A small CTC image transcriber, trained from scratch: 195000 training examples.
Rows from block 4 of a small CTC image transcriber, named by matrix and row number. Rows with one number belong to one neuron. Each number is 500 + 40 x the weight over its row's rms, rounded and kept within 0 to 999. All counts start at 0. Numbers have three digits each.
Before each neuron's rows are labels from the 100 images, of 14976, where the neuron reaches its highest value: "responds to" is what is common among them. Only what is clearly more common there than usual is listed. The data: seven-segment displays showing three digits. In brackets: how many of the 100, against the usual share in percent.
# fc1: MLP up (model.blocks.4.mlp.fc1.weight, 768x192), inputs 96-191
# fc2: MLP down (model.blocks.4.mlp.fc2.weight, 192x768, transposed), outputs 96-191

responds to: the digit 7 (73 vs 26.9); first digit: 7 (48 vs 10)
fc1.320:562477583554523415489478461490493564506524506579480429521501466490475530586485497444515471509540453499530515558500525475456462486505495363478532490524410553526521504509506460450534488539474429536542512548495493492442502502522459533491489530529511504505515472567497517521534444552519423468
fc2.320:503499561488478518527461566487568514504501480556508422484494527493522485577509520487573494442499563462468502479467468550446533506433491481525445524511507533570515475449496476510466488561489539481453538560545471542498459517544472434442477486489487508462545427566525515544489516517486557582

responds to: the digit 9 (53 vs 26.5)
fc1.595:593454491479460498480484460529522595504466421488540534434502440478527478536481527482489514522495538461532470544520461463437463531471516485465473427474547422480609467572487510579447493487436526465529491466604530498534514529519520522480496510505503491526506444466543500422497533503478576486
fc2.595:467508531446518500435419441572533522564515567559486532561529546479477493482530455479547563509460438481567532559499509596450489504470540528497572432459406477520516529474514439451527546505519448456536483495583552467446540477545478480459503459502499522461516516530439525473527481473519482470

responds to: the digit 9 (54 vs 26.5); first digit: 9 (32 vs 10.1)
fc1.491:529582487510467512468483490500505444462464493501541564493478548497478487568442529540502451529507587485427485417527511448419554410543569536540538493465482550478486544575468429490524474521518540514500471514474481464445429526430506447493484503448506483481438421465591451570462517566464485538
fc2.491:578510472505438467553503521492378515562452515431524537520425515521494448509498499521524533492488514509555521458511516519534479518484455506576430539428546511512492472511491426458546434446511538455500489513463520523524554495442541543507530495543462478483516473578451466482495479519542447548

responds to: decimal point (100 vs 50); dark on pale (99 vs 16.1)
fc1.462:481507418494559528525499557442565494499549496478500498453491502458439438499467544512502465466516551485521473504533563475486484392524519509474501454465445515519492471482501544498456516395503513523556509555514433576436440552500492450442529535396534467554558479505458495470461527490492462552
fc2.462:568452520469539497461548444476463477417438480465474464529555493487460501488502535521465531552501461458516491556530504516485453495599478507563379497493483460552494508504532507545537463503542481462587431518567538550485530526480534395468514461541483517476504438488517470500459454491473518492

responds to: the digit 9 (60 vs 26.5); first digit: 9 (37 vs 10.1)
fc1.304:538490528500509458505512470473452488487556529505473560445458513523489447538530541508470534452456462527592476521466531500433512444482503491431557475487541547492595494461554570480549484489525486544528493431556407496547483484618508515455435502459451545456447497552508494461534474505476559511
fc2.304:509539574533524536538438554495450562535468494581505534475397511488481510488513449519492518394545576490507436400428472521529499574527506524544492477471481479493469545554478534455561519510504506513550514557460553445461532480573506486445471498539447503524556436548529449449494543442562468517

responds to: white glow (38 vs 17.1)
fc1.697:482473488469518510467519421509516437453478455518558476461484470572537551516548513484499498541502499463501514477457461534491530450490502477477480483458535498443481523572538503458494481497509499523540526515509508507452508427492532517537491538536429454498484472432402529519531502537504551451
fc2.697:477482497523474536475491507456538523417554469496497493514475506560537458502405456474505462457470551514471530474417530559519434492532504531546547521458460516469507534480416430543539491523534440483473510517441520474502495413531554467444515468475600468483541506502462560493482509519528497489

responds to: third digit: 6 (25 vs 10)
fc1.448:518510458470576479510431575512518478504454527514509498512552521473501515447458493502484514519469476569490467511570517526526486543458520519562474541510532512549533406445422503474474480403500534432532521477490483465491508458474590496534573569504415473534521458540512481488496492497387543451
fc2.448:501497527545511497520445472540497540464530469596461535495539513502557505445468559567471431593528465537471503572452472441537487523493530519484538558553519561521506447466458534480496566448443437546463567488479566472513567511451491443529484501492418513538502566459518520457506555498556473522

responds to: dark on pale (47 vs 16.1)
fc1.364:432494534594434493522468537486528511553463472478459462494531497552578476523542513518574481521542425503420525508469449457591543490485496555504495501503528533467465502629558558477507524475531472494490527405536483494470482509506500487469513498443521564517570476473518552489519441540484533392
fc2.364:478465469434354458520434468432469499569482508511513455589524497461541470517511596516468506502430457543555475467506435510480490528463442523489462514525509457463498493507493538513523465468507438512479577509497519470501514494457486541495499470434476544413567489512508477476517520463575445567

responds to: dark on pale (96 vs 16.1)
fc1.629:451534512511437493496532537440437564568538484529456389482568495484486563474512483474536536447550535492460538497466494530479504528499513498546506544460458465434501508442517527449485524512471538444530525480469504551479505490537509500458536520463498460519519493538517432461421445518546540510
fc2.629:491563546425408478524529415436500488507527546521410497528562484508472418546555486504409505551527431549456473488500550550410493446466538533433496512553519444543505473573391512456480582496479441470521436527476491535451530466459461548526461503443490563487484546476498478484583555462526507502

responds to: second digit: 1 (27 vs 10); third digit: 4 (26 vs 10.1)
fc1.636:548464485577516525486502526516495485518580440519525495505515401458450522474475518528596522479515502533449523487518477457481443508448519489417480453462476557497467463540516455452445503486469483512520445459501521432538504503506479528546449468521422464491481560488555458571488547517495474500
fc2.636:509539532516541527526530466549500553454551467514506456476489536513505477501463519607433440495476449477465475488498509539432442518452491488420440568459533498450489500487516553513430493483532573550530495524481506500542506497524534463516558479493460494559496554422484535523529511475522497440

responds to: the digit 2 (55 vs 27); dark on pale (37 vs 16.1); second digit: 2 (25 vs 10)
fc1.406:618534466551493424459494482497536424580513486506527504466496441474456507482476460437446478467465503537493449530467478421481469507423492554508445544467445514480556476478551515487459429537563564489504439469545524466462577529524498471518443497462482566537433451458497523536529446487464546483
fc2.406:491466499486463512466475520536478498462491501567488495532494486540510439493569506568444536480540502420520432437456497555479478481516479460533546448509543418439494502511501495502489437450447470484498552451447578504491462427513487559494501520459537447446423441561493481518509548461537478437

responds to: the digit 6 (59 vs 27.1); second digit: 6 (31 vs 9.6)
fc1.713:460529449432535517466534468483485473526545496533530486515463509534463457509433419478506523507510462491513466539493420486561505520556535452467434524461488515560500486503575526556449569535456483533475393529506473499490526517552460457562525456540522510527478464533473552466523539467476436578
fc2.713:485456533548534531466507437515463535557444459477448497493492516486540562561501482518493521493508468478433507500419462585543459515532457443497489510471549500459441521470424425569520488501511420429473479532519501471492498530560491570501525481517534473510532543448601480483470571511486504466

responds to: green glow (37 vs 16.7); second digit: 4 (27 vs 10.6)
fc1.509:486524539477497506570494459526474559566451465527577478502560474526500436494542493537585457483480456526521514522507470487488511474484469524447511513501530424456535507512486548625558483490443522578501524493566479549453516485583440481479453401484521519450466471450504534573532570483463537497
fc2.509:444481528562517448512529449457451370484542506453529511504438468501531516519439463477514557493497453485495481526488563557518444521507500505535479539538372494555486516547539543447488450486455468470526482564522527528464512483575481477445489478482482516501524444646562457476492499453483471535

responds to: dark on pale (59 vs 16.1)
fc1.13:442483481390471519454432538539514510498546467526545506519503589467545543498506438482506503602535534481440471463539418551490591484518524493436532449431525484528528504552549435519518471530499492528415539470408480486585492517510479447407471524453500541511478511437508464540477474569477546571
fc2.13:523460475470518378487501516573495525537439534432442510479441465514509525514553427515473471486453547515529502500504474492538566485550484505517586462483441573474480468474513521485502504526566606509459462483557466513505514530440534573516474496479542483534457502524450377441484469478448528447

responds to: second digit: 2 (25 vs 10)
fc1.33:574599482521453500424511538528482458528440533535495503467510552505528525432587504500504531501543528490559455514601480464539514481479487497477488429445491455506545504475549521500454546549466474449465471546505589485481497433491478527521462512485499483494502544455367478516475502480458473547
fc2.33:497511501507458541524561576456552489477547511538578533470416561545519522487516522444519535552414470481468490542575543462499517533465539441484560501429538471578422572449487543424419486518601528508539462518508477561536513536448449452452560558532449504502551483445499470494514589487471503468

responds to: green glow (38 vs 16.7)
fc1.144:503450457437464543511482530490503533416516519573467494405448493476442537482526510498495503564590509518539471472488484521417512520554478501499420518502435523476476520511488522477498523506536523492457497488505535429491573515471412485552494490500442483527531467445523480573554464467504510517
fc2.144:600550557441484546491526521522420536413532511405560402556561465480509511483486483508476422529502482536541493453558559507531456533558472526514502461495440536486454550546458508444494575445468511405509513545527495589506478473538483552461455441504476464551490435533563529492546482460573475481

responds to: the digit 6 (72 vs 27.1); first digit: 6 (39 vs 10.5)
fc1.702:554524543432546517469538449498533532492517534488535511520474501485370456443506479437500510581431489528508439516530524505477521455480507488494528541434511502429474504444522521578498438511527502538518549490572534457589463511533461511534530514478488418513553548519558553496525546494417557507
fc2.702:494434424473510589491504530531505540506478539509553511494504513433543488548523449474530537469448420512509528502438511538509477548449575525451516580495502423491499479544508450541591526496433470495481562534449504467470513533464544580431522469492471493448481526505520505507485485496480536554

responds to: the digit 4 (64 vs 27.4); first digit: 4 (30 vs 9.9); second digit: 4 (29 vs 10.6)
fc1.754:426441577459485507564479495470425527449599490544603524487514552446486520505503542489555493514537580477470519500495476500504523494602515481499443502486490417506447528548505439480510523475469445465532480442488509480465526515477531532445578504500561457558497580466433526586490537528474511517
fc2.754:536567493470447473457529571551480530467498454421526471550453504400522477523539507487518484452463396493529602548544475534532562479501527533491517468476536477511516460471440503441499462469481531472561488503564488484487475414519510476520549481521508529448506529493432493580510468528505512571

responds to: dark on pale (48 vs 16.1)
fc1.708:510453493516508405458449585498493569574541521562431551463414471513508460517489570518502564421542483459462452513533564440519513461471497445574458534514500439563491533491519483533515533513519502512505472419454521535493514503500557525562517446515495482444470487446483461566504539540501513502
fc2.708:471539538517518523477544596440482562484481504549511419513514507486548541460513506551498450469415504438503453546531519479518461502483483550467493520535520498491465536516507467525455510548479439508536521488499477477463429482456494548487486467549523550483477477457447521457593458503521485524

responds to: the digit 2 (68 vs 27); second digit: 2 (45 vs 10); first digit: 2 (36 vs 9.6)
fc1.199:491559458457488536446467533514530478478531528539566497554543490454521496472511529526533482501490531425624436548446505449500491511490445556465507554477560471414514553494547459451466464490510557534528463492493484532396516562517447466498525543473446518490500502530460450520465481547487561459
fc2.199:417481514526500600491481437516482516435509525511498493519517489488493465431462449467422529512541497496474495486517519419563505497539563475460511583504452488445537517440508518486439551500442491464503639509479475493494429497518512494564551492516524465481518522459469493493492494446457496508

responds to: white glow (80 vs 17.1)
fc1.105:527479461498495513526539486487542491448514462521479503475510553467503431516502471545522482557492495543427469483469544484564497483528509561508465577457514495545511445498458504529471544453502517523496547450503458475445528550521447538480483468558502435527445487468421432593464453462435488484
fc2.105:473502539525511480473529489487386453522528516477473465511477439522433447468515482438441512458482511514552503474508538521528551524516475510467522464441446454500541504476489591565414587539504568525543508527547538496517554487541447450526503549494511476487476427472424522554497510460539552494

responds to: the digit 6 (55 vs 27.1)
fc1.545:479517490458488504540497425558525529577509430575523538615476512488498513490492487507522454566467549518478513506484492361482525524514527438503526469487489514543496513506497480541549541495583528471540524471476537504552415484419461480507482459522498435553468480452490515487497499542502465515
fc2.545:554588432531518476476492499514526516589540508517527506414470522465536513559492572488494471497477432556462540496583549541482491498518558493503420458493458479478479462506458437491502440615497507443503540507499428499522517493533578513484443479526520456537474470448454543468512494555457486515

responds to: the digit 3 (54 vs 26.9); third digit: 3 (26 vs 9.9)
fc1.571:556501493480524421504485532508586497519436492544467489515424547541487470444523513493478506491546536490492499576504512517510519502520474529496490556509459507428536472451561552516465475475510444502504515527481496512459489526514503426517460447537496453476499509484454504479496518449481534535
fc2.571:480520458513558530541540591471534515512489492506500547464471610516495473466591471484533496514466451519516482474544419511504452476505548496520498492535511518504532501450478512489518556508478501515446517498476520571522462524504491443516475625540500528459490460408521493445490557520513504439

responds to: the digit 4 (68 vs 27.4); third digit: 4 (31 vs 10.1); second digit: 4 (27 vs 10.6)
fc1.586:494518483497524511431509501508532509510449541480523495457498502502505474486525458563485491479424496470504452555506515515551441591468461561523511559507528543478491521428477521505520471551553517445484492473491473456453492536488502479542569414574476512545517455512539405503517438474466479483
fc2.586:517554516448493501562477582505502480506519502459535499512411449449541474501466571490475499492439475552501473495511503494476427537459463429443458488442556537472481477499465525450472517486470515565455524500495485479501468523554472463425523441460496487554454477492497537503492503442551504486

responds to: third digit: 3 (26 vs 9.9)
fc1.16:547522481528511475438543436465419497410440527490515490457441460571530559521520453602544523488484467483544534571475505443432506534447492562493501481500485473559443493468572507493479518504539485481491511566448462449526539502454518503483615520532425424505504473600479497409526483463469485560
fc2.16:524535517516510474514477457474540504538519548535478556646495425507504503519506504525586551485492490547412493549435479499503557451514529534526533542468513431484475502539463491548464502435556459500518546540574483503460485548495440418527467467505483445531499462449488463502488517498509496483

responds to: decimal point (84 vs 50)
fc1.638:463451489463451512479493462439532553522454506546467473451429545570524462500489536466487478497510451468465489506483446487485524530586504509476602553494455476539544504494564531485453555500489491556465527530496508551538499474540524440446498415497472453544534398476503518548537557583525544470
fc2.638:524523582509475484515529511491538486498504576542512423475430492531433471491462447510424508495531450573464539567497465562598484531455438533554521496455523486422550521439472511400471588482564447509488526464484484543508459550467391452488466466446517546542487457496434524491525468528478408527

responds to: the digit 2 (58 vs 27); dark on pale (46 vs 16.1)
fc1.722:497454512403521527580483560434454545513474427543523482505473549573481454477376554476524538477479541457469483494536495551483512539545518476570497469505435461483564529530517443553494502578513472503491491496492468435457542468527508485518503535487494521510430545454543457489526527504471546400
fc2.722:458543471557528484538528513471447459575493449539530549473493445531469509472519466547477504567485478496490503475546536511510478497449514555489545500536494617551456535494410560540485527499565491456522472468497546429400494488429478502506515588492516541511518438481492493485512535477545520495

responds to: decimal point (90 vs 50)
fc1.669:484490466509490544525434515434492461532551494551560501579483514468459463503534433511514397460452504470498427549487470483506517484461464538521515500511504517518490555405514487506536469478520522488553521491548521503529472464568497571475499566525486507502476509527450507462516484584516426497
fc2.669:496521557462531499549521505476464510426529487498502513526465455523515543409498518541489440501538590504465449463479423504523473512510543393471454541545476570530485532506465574502456532493458416436498450439471520472502441462483421488482489434541484482487451476512528492483549463515473520462

responds to: amber glow (39 vs 16.3)
fc1.92:521532516471453527501546515555480432501547581564393539482486425494510446485560471449483462549538548515422484461529404521482507448446497495588542585490469383461523520475516517517470474435520533468497437453520545541554506523487524502466436471536509436503414518441547513529507516466467451501
fc2.92:544586486538509528497498493457529530523542545479529518507546397505456539490471500532470430531484449483529471564463516450422493515518525528644482486548486519441398463502503477468516404475453475439497513536469398506458488525593555466505505489502488551451504548487507479497423516582442475514

responds to: dark on pale (96 vs 16.1)
fc1.570:531494596489517439481515502508438451535521479544534487542533476516443550571535459431457541495620511472518511441492457560545504472492521472456442520508439492461544480488538546464471514547546543472480534486527488483482473550524480497429566521537517481487515569566558530493476512542453489530
fc2.570:430428432515409444522529527434586480497526437511563471481505508524523471542517525557472463454531471535509509494508474517468515497534456492478452484467503479490518545491497496497491482492441481497467559471487479513477505547555542518523403488479531578534478513515549493533502461516477574561

responds to: first digit: 2 (26 vs 9.6)
fc1.438:459528551518463529547512437471518512503500566508540460436533587563478517557484519476441492459562472551496482451508471483501447466529499534458577520461454534565509479497552581564429474487456542428535490524438513506484421512514516472481546461453490496570498419500536575496521454582509478480
fc2.438:576499478515505458553430537505507537505522512539457449518518478486449431576479464468503500520498470521447507536547474466508564551488467565566496512463596536486557455535441498500449509427540414455520451477514544497481529510537489497476467486534438523475569504476493510515503463490464456547

responds to: the digit 6 (61 vs 27.1); white glow (36 vs 17.1); second digit: 6 (25 vs 9.6); third digit: 6 (25 vs 10)
fc1.397:471520532490504454508469488516519428475501500535521547410475481514421499454509514489486448456457458558404423559447454486589441509506507499448482529530525592551516469495564539557557541489546436557506560469468483479574477566487495471543486527474564451526518467474421571493506505460481512530
fc2.397:482447483472526605469531547552544489477485498539577454513532472471540523491530535498521519460490561449526523539462437543482493459501568471511507560491487522551467501462470471563535539436534484409549435512458497459487527533547495545535486516437496483494502450477500540505488460477449564521

responds to: the digit 3 (67 vs 26.9); white glow (52 vs 17.1); third digit: 3 (39 vs 9.9); second digit: 3 (26 vs 9.8)
fc1.219:490540517504557475483455454556501571495488539538487516473510534482484505598520503513561499471443457425460521505517503460549453409489534554475549511512581449439493530471509521503546467484524533555511572428502470483458465517410517482462484520528513569515483498493496566420492526567515540471
fc2.219:579588453532546538525477480513564497499544527589498456547549442532560524475493506471476506468607396529551566481528513534499498555509505494494488524589515475555502529457534514489555520440575519466477549474525508474489495485535441545485540471504440479503488524556484474508497544538495482458

responds to: the digit 4 (66 vs 27.4); dark on pale (62 vs 16.1); first digit: 4 (34 vs 9.9)
fc1.61:495457430453556493488561518546439506525523499539496458477493557528464396526478519504531508556517476528471517517533470469524516511517518518455442519471473477479529512531534568522471492527593478505468487593454488569498489434463510529497459507491506483564567497563509411479488446513502527442
fc2.61:450443527508469468536552571510470528441543518521453517464556473453504539461404491525482494457567492551541560458418501524500547524465451527437557495503569505455513471488488536494554456562443494568407486489439476486511466461528435586517560478538483495513508545501506543518453495470520501480

responds to: amber glow (39 vs 16.3)
fc1.21:544518536482509500558515449487543503452590460601491524481497532535475443470563507475605581529582486455518495501599483504532522478418466448568511501457501488483533504517412491459422506486520509484505583505449489452438521503540502499513488489510478498508467468517539484457469488542562466517
fc2.21:519531530517466499524531509507592441437480507587518467497547466465520540436513504548451445454469513545433526524478483514496446501473532519506462434512481503559432507574552470531479512481595445507441499457491455522450474583554507552447446497538516529542467540512547549493424469452449488449

responds to: dark on pale (100 vs 16.1); the digit 4 (75 vs 27.4); second digit: 4 (35 vs 10.6); third digit: 4 (29 vs 10.1)
fc1.460:570502495543450542517401505489545461536542492505448423525463492444525564492497442476589498425571584434473541503484461496519548589557497521473565494477538515478496463561578531395533559512414495535524561532485526465562490437468463549446496499520483477459478449511520508455501517538499547547
fc2.460:502519513466504537540503514456496507509454487479467484482426460555489512491549430451526479499423509494529562462494409592477464536561461500533557481488536496467537454479487567508521594567500481487478516507562447526534502561494530503460453474428518538514497491490485523489536516470564501443

responds to: white glow (40 vs 17.1)
fc1.281:593499471516463558472486594452488503485524502555483412497458523505487479472537461571459498522494421443530553476402555480477505444517529464505485437475518498520449494476464479553498499486535477541487445432554523482505586505605467517537522456571490514473491504509501515469493514532487445572
fc2.281:511470520472495458503449537516473537576522514551543518477487469502534571516470543560484615540522494386462528436499450493495454468532446456535534496478536514490463531430477553494482480430529490458461462466488479488521483431505569456500516497541574519489421528479503479528503529412490496522

responds to: decimal point (81 vs 50)
fc1.342:519469497532458605460522529420490464533517477551460462568465558455449449508476530517422504512512549503548535518506471496567481511468498516501580493480555488487535467509483545609514531551510457475500564523418507510469519425494452536504545472527510487570470473489424509456487511635493464504
fc2.342:503566486463455521509516460446536515466535511559465495483534551514491514468409463453445487454479605556531567490488523556465495568463500526523525477466472536451455506457481412514477484442487503577477470522472483522491485560485470509472507460554425473594471464535522505491514507481536549468

responds to: the digit 4 (70 vs 27.4); third digit: 4 (50 vs 10.1)
fc1.297:553472495401516514531541504496514505536486520549460539488526480472528494478474521460534426492568588545534498483527551533562489466510529533514553481464510466439532507465478468501544550519469449488470437423489557466502491510516512482485465461564512538376499477515480479507502518498495548436
fc2.297:438479599469542483541433460484526442462471449489573541498367488482466487548513489525539501455544440472495440518510549503448507519434450414472449413476504507572474535505473493530483554474500567547460576433544499505489491517520508477504436447526544533527497541513454500520548464514482491497

responds to: first digit: 2 (27 vs 9.6)
fc1.525:542478445579504494494525526491467502478477549537470452546478466483466486452553487488506447505478499543545553538468506415467497494462474470454452500494594590506500432510448518629493536567471543533536546462474478544530505497491425517457542437453514528518500539502524496476491479496490514400
fc2.525:439455564593569465465531461490530458468532511525490425544559563487470482452571493482497480510510530433601495498492524463488481510501557539462498518524517478518494513535501504496435494534497531428471510587496518483442561525494466493552453533446497455478527549557468456453490499481525491512

responds to: decimal point (81 vs 50)
fc1.80:500480474428535526471490526390524501520510502536540517521442535468494443524533557501584535442532501532624443550472529520499465517453486537473538484481417465470544519512495593534523559446515509484497486468438481446444467472585540499535585468478446516534569467472536527463452490428502468484
fc2.80:482514539530545518447562506516441509494528462547436457411499504516460526512475525544464462454498522474487543509530457539496464502521543526555481481484546458501566425492478450554432512503462522545502588463559494502463503448592516519484477578508481486469474545495543537491515489483618496519

responds to: decimal point (98 vs 50); dark on pale (95 vs 16.1)
fc1.498:510583553429487534468495517520549490516474520493489531506519474533516511537479535472466450511469518458533488538442566521529506550505493497539486469504493493408553478457516566497506519499529497557462457488523537490577484395541460528483428452462593484517619572552562482442548510535479465509
fc2.498:514460486513531464443537505533476568533503524472486400525428506450420479456522567457480510518556507502507562522517538558492472511469468516494456456521535438458553458428484497512520496490568501550506467620502473511469513512467526520497472511526475455434449462478548458552480564502532523476

responds to: the digit 4 (93 vs 27.4); second digit: 4 (55 vs 10.6); white glow (52 vs 17.1); third digit: 4 (35 vs 10.1)
fc1.8:543497464612490469507553552414455506481480525524497414485463577437437525557461501504479534452557459438453489431493504435541514460485502505535512554465526455564443487492433448468528534498512506527548498390455531449540521474495461448514551460506557473567510496490506498438459449526499445526
fc2.8:499481483446516464524543460499522542524498499465491491417516493537509439571527509531385548441480515625507546579489534584509520505478491520496512502440546500398502535460479513479487516531484499491521428598492514440555473474433493486447499510474482489561519489544515597534455454463487466495

responds to: the digit 4 (59 vs 27.4); the digit 1 (56 vs 27.4); white glow (48 vs 17.1); third digit: 1 (32 vs 10.3)
fc1.66:522440493478511477560514461541514465495416414461455413518500487520481463511521550492524526485500422481508498440495524483475602526516476493502594473509477562540506502550494540516471471481558532535525539442482492573487433550458506439503498511505493495401535384510550512448466457495504518489
fc2.66:540435538508557437547459536528570491527478519484464527521501482478481516527529482529492445571521525419478558462471509422505474488564547583390520601509529430486515525429495510527504516487397517528485499486507536478454455452511493481491505549476509443534539523486494506533447500524508558513

responds to: second digit: 1 (31 vs 10); third digit: 7 (25 vs 9.7)
fc1.501:533458555523528470521527513474511497482480505534477426450489514586460504463471495516498436507520469499552508509468470480464579439493460474449482534478508410528504534516501544526545506521451498533505550456443507567536553540499461530552480526394471398511640540504427522500494459514521495506
fc2.501:527511517545453509523484520547476510485571495464453577578521517509485492526498505534435399498593450514530484489478562523453540484424506502427558539528437541563469527502497511472470494514497503476455499441467499473495494474555504415554481536511530513542504518478482544505489572446494498488

responds to: the digit 6 (55 vs 27.1); third digit: 6 (39 vs 10)
fc1.405:501481503486489490469465506466395504497506500544513516486504586555472484518502496532523469502514588508502376502398518534537529507424413504548548501467553505509465499496481497463482446516472503531495478518495407454529496521537512482546534486547449417542603473519539469505536450521540506477
fc2.405:458491530510599492453482512456547457501462494425481461528431496491456471459504484510570498499460448602463503411576514587536496445491481468503431477506488500498453510551427545487539487532490548476465469358476546501479480491530457511453499567429520439501476503546521499539544555556519510472

responds to: the digit 2 (75 vs 27); first digit: 2 (31 vs 9.6); second digit: 2 (29 vs 10); third digit: 2 (28 vs 10.2)
fc1.654:493546499500526504500443483501450504478502479504493520446504476517544530568457506472514578486507472428528506499494537506491444559486519517464455456474463497486447507551553521595474491515457447529570520479520538487475474454551497500596480597529469444528441483573562463542505504562472517445
fc2.654:578474452534549508500496532461452493520494493546466482412552495532503504490491478513434521518483543458562533536482471514477476493505558503501512416517595455434507522543474456519522485444523559460468540462499486516516513528508523542464528463505603482543423492531425529455494464479482505518

responds to: amber glow (36 vs 16.3)
fc1.483:433509552519538551520425542430482512484510516523467498569441575441531545522474501540492460537481476442482461540512466578504551532507498510570548436449475487500440571534500514514478489526540511499530445470471405483447516473471516488534532464568497460474474539582575459527505443516485528419
fc2.483:452500543424465550433488455501484503467562462482479594475480441558531525507469501488480552510500490520552563498565533436521471492509490474507403448428524509499435550530501503554496473497439567508434523479465479518482479517514444491501532520481532520563521532490503506523477579560564424523

responds to: the digit 7 (65 vs 26.9); white glow (51 vs 17.1); first digit: 7 (40 vs 10)
fc1.632:465428484519527553506586531530468564529495507517483503483455470522499504492518484343527477493503530585540487533526590524543536475524484526485467499504472549468496513465480529491486511544511480461416483464444552475503403537540528511532446485499517507465486529512493462551494488532477490386
fc2.632:496520457534493509540418531496521515447479435519557472547422514485482550483496491532499465525588488547549514475517522514517511523489391486476461508453483454533504559504451542473508458551470523461481567433475399537531521538462472524509466537498595450433523489549473528465485488518540551522

responds to: red glow (44 vs 17); third digit: 0 (31 vs 10.2)
fc1.391:525487533474454520512637477462498482532472444461490530487461501517450521416524483430503531504481458475489518517520536517538502540533469489627539482432522530551486467546535489524454476492504495564590512477522528574510526496499421445517486562516543517471478496481474498545453457561466484435
fc2.391:506516501535507488512530495514565494537561476525535518450455481486561472521512456531564454512547532458496470528515453523492531515416515512503491524421493451525552474479455529515425556462475506552518504535541495524550525443494485519546519561449532472543441420525521454499494587492482528495

responds to: amber glow (39 vs 16.3)
fc1.755:482481478467514561498540517527454515500437498587574420549513494488575491487495484486475464516477456494461551503447489500487544437460527476605468518550503536475466461474517433515545495572560496564582492488458510472373541461520487486495462483517480502516523464455460501537503481575482547464
fc2.755:473497495486469483527508528557550476486520493548472538460470552570483506455422514536490519540451587567519549485518485548460503513502469565517516429516523506424509521462483496474409453529570482473433461479477519563481542468470554543500499501439422456502530497543468463485524502533512448488

responds to: second digit: 1 (27 vs 10)
fc1.581:488500470560482451516500473472488505472523481500417532508476433507422486495535498535550446570503458489499533495388496551596488491511473518524518567536524445480468491423423404464501491548535586525543466543404474540488523513491557475557462424492549559555470507457494468507496519561428517529
fc2.581:496453501463492501530420508524519471504470511438513428567481511476534445534521469500520586507596599468436508474595467509458485519528566555505510490469495522550513510518554504556467441477520522479441528492520533481552530491477540484497491518486518470478479524586522530555487517491504534488

responds to: the digit 9 (69 vs 26.5); first digit: 9 (43 vs 10.1)
fc1.423:537478480471523505475504447536443589511404502532460508483528534495513564550507480461479468513508427512615532560564456532510489496467533449494568546499562510461556526524547567489468522463477501562467465495550452549541475483483494542441498496509465533556502448482538470416494419500463581430
fc2.423:510550480534517484516454470544497482535500533440490472476486469544499445506538488511464548458533500451541478548463507458502510546608458505542508452489461504472503447517479558462539485455523516451556430529504541522452574419504438430521509437491441467489476478494485423441529525481544463477

responds to: second digit: 2 (30 vs 10)
fc1.628:465460532534475411535488459544471513507506526558535465578466497476553535468446464577513505519543480490499457498504429489526487486457486522439514569494591507498512485469458513504500468549507462489464479443512477560515534431513467465441571480460505512426530480468530492469537530506514481496
fc2.628:432560448458556477506461449496430444541520509528523504478531418491500491518517396476450468460560485564587497455472491486497524510518483495516569507504461529457525496486478513516544508504526505449464484445633491516452537478563599513477480536505475553530483504510538425452504506397495498516

responds to: first digit: 2 (27 vs 9.6)
fc1.670:495489397539504558499508475513480498508484559486475558545514509475493508539441474408475498518496492466493480547522512499505518467517577505547513472416466459466523519478493505454431535502505523561606433460561562426438434491488519469525524494399525443492416420524544533432489495441496510447
fc2.670:442488498476538519542505507592457511531485442451463496468469486526520463465493513498445518443510559591546437513423441516472457488473518500511562423429576464499433553491539490471483481513432544442490524500504552465458506445494456527497489509420566505478543523475501482498479488513521570430

responds to: the digit 4 (57 vs 27.4); the digit 1 (56 vs 27.4); white glow (53 vs 17.1); second digit: 4 (30 vs 10.6)
fc1.576:495556426452475459433502507473453551392532546543491527502528540521506515567440469566481413507518491508531517480557467488564462547535547545514480516449528479490453456507466542447517471527490537537473533449516481476521486512474499464539508502547543488490522433466483434547491464460521516572
fc2.576:556477540522546518528550468554438545442515546408522434515486488468427499495482507524494511479535513504482573432551519451501485539557470509528488463504535499476513472497410535443536560461462508481492491541505451579502389505519530487525475545496471437550606463473562486522508514494532435412

responds to: decimal point (96 vs 50)
fc1.17:531516541495452475506468502537526450534528585538433466477462547533555467464482468517555453545452496494538499596518514449475561467552517492499516497494557508513513505420508504510481492526492485510438466532507494521555468410549413480562463495511483545480504495525572498470501483508422434398
fc2.17:540494482544603432505467390489499514529611510504518484449498491521423572482514532475470472473525470529471460499414495549413501492516505521501513449497502495470517530493417528472544512446445495442442546492461443414489436567506481549476509517516440525507438504420463479491502492486485515492

responds to: the digit 9 (59 vs 26.5); blue glow (36 vs 16.8); third digit: 9 (27 vs 9.7)
fc1.333:524488542460554533506484506414485439532520503550550546470534510535560495489473501576458455496584440582568455460498474533440542494531474507519505568484575474473464463541470424488540553589503454411501508494485503446502490510501518522508460542513417520465509477535496562474486520509528498446
fc2.333:518429547486540484503498527544438477538511499513484498490458531501481529479406520484467491488485519495465484596483441509482484530450448438444519403492509417489487474467498503536541500533508512519495526466476488524493478515536532428551542516538413470562518527498517541449539487479482420519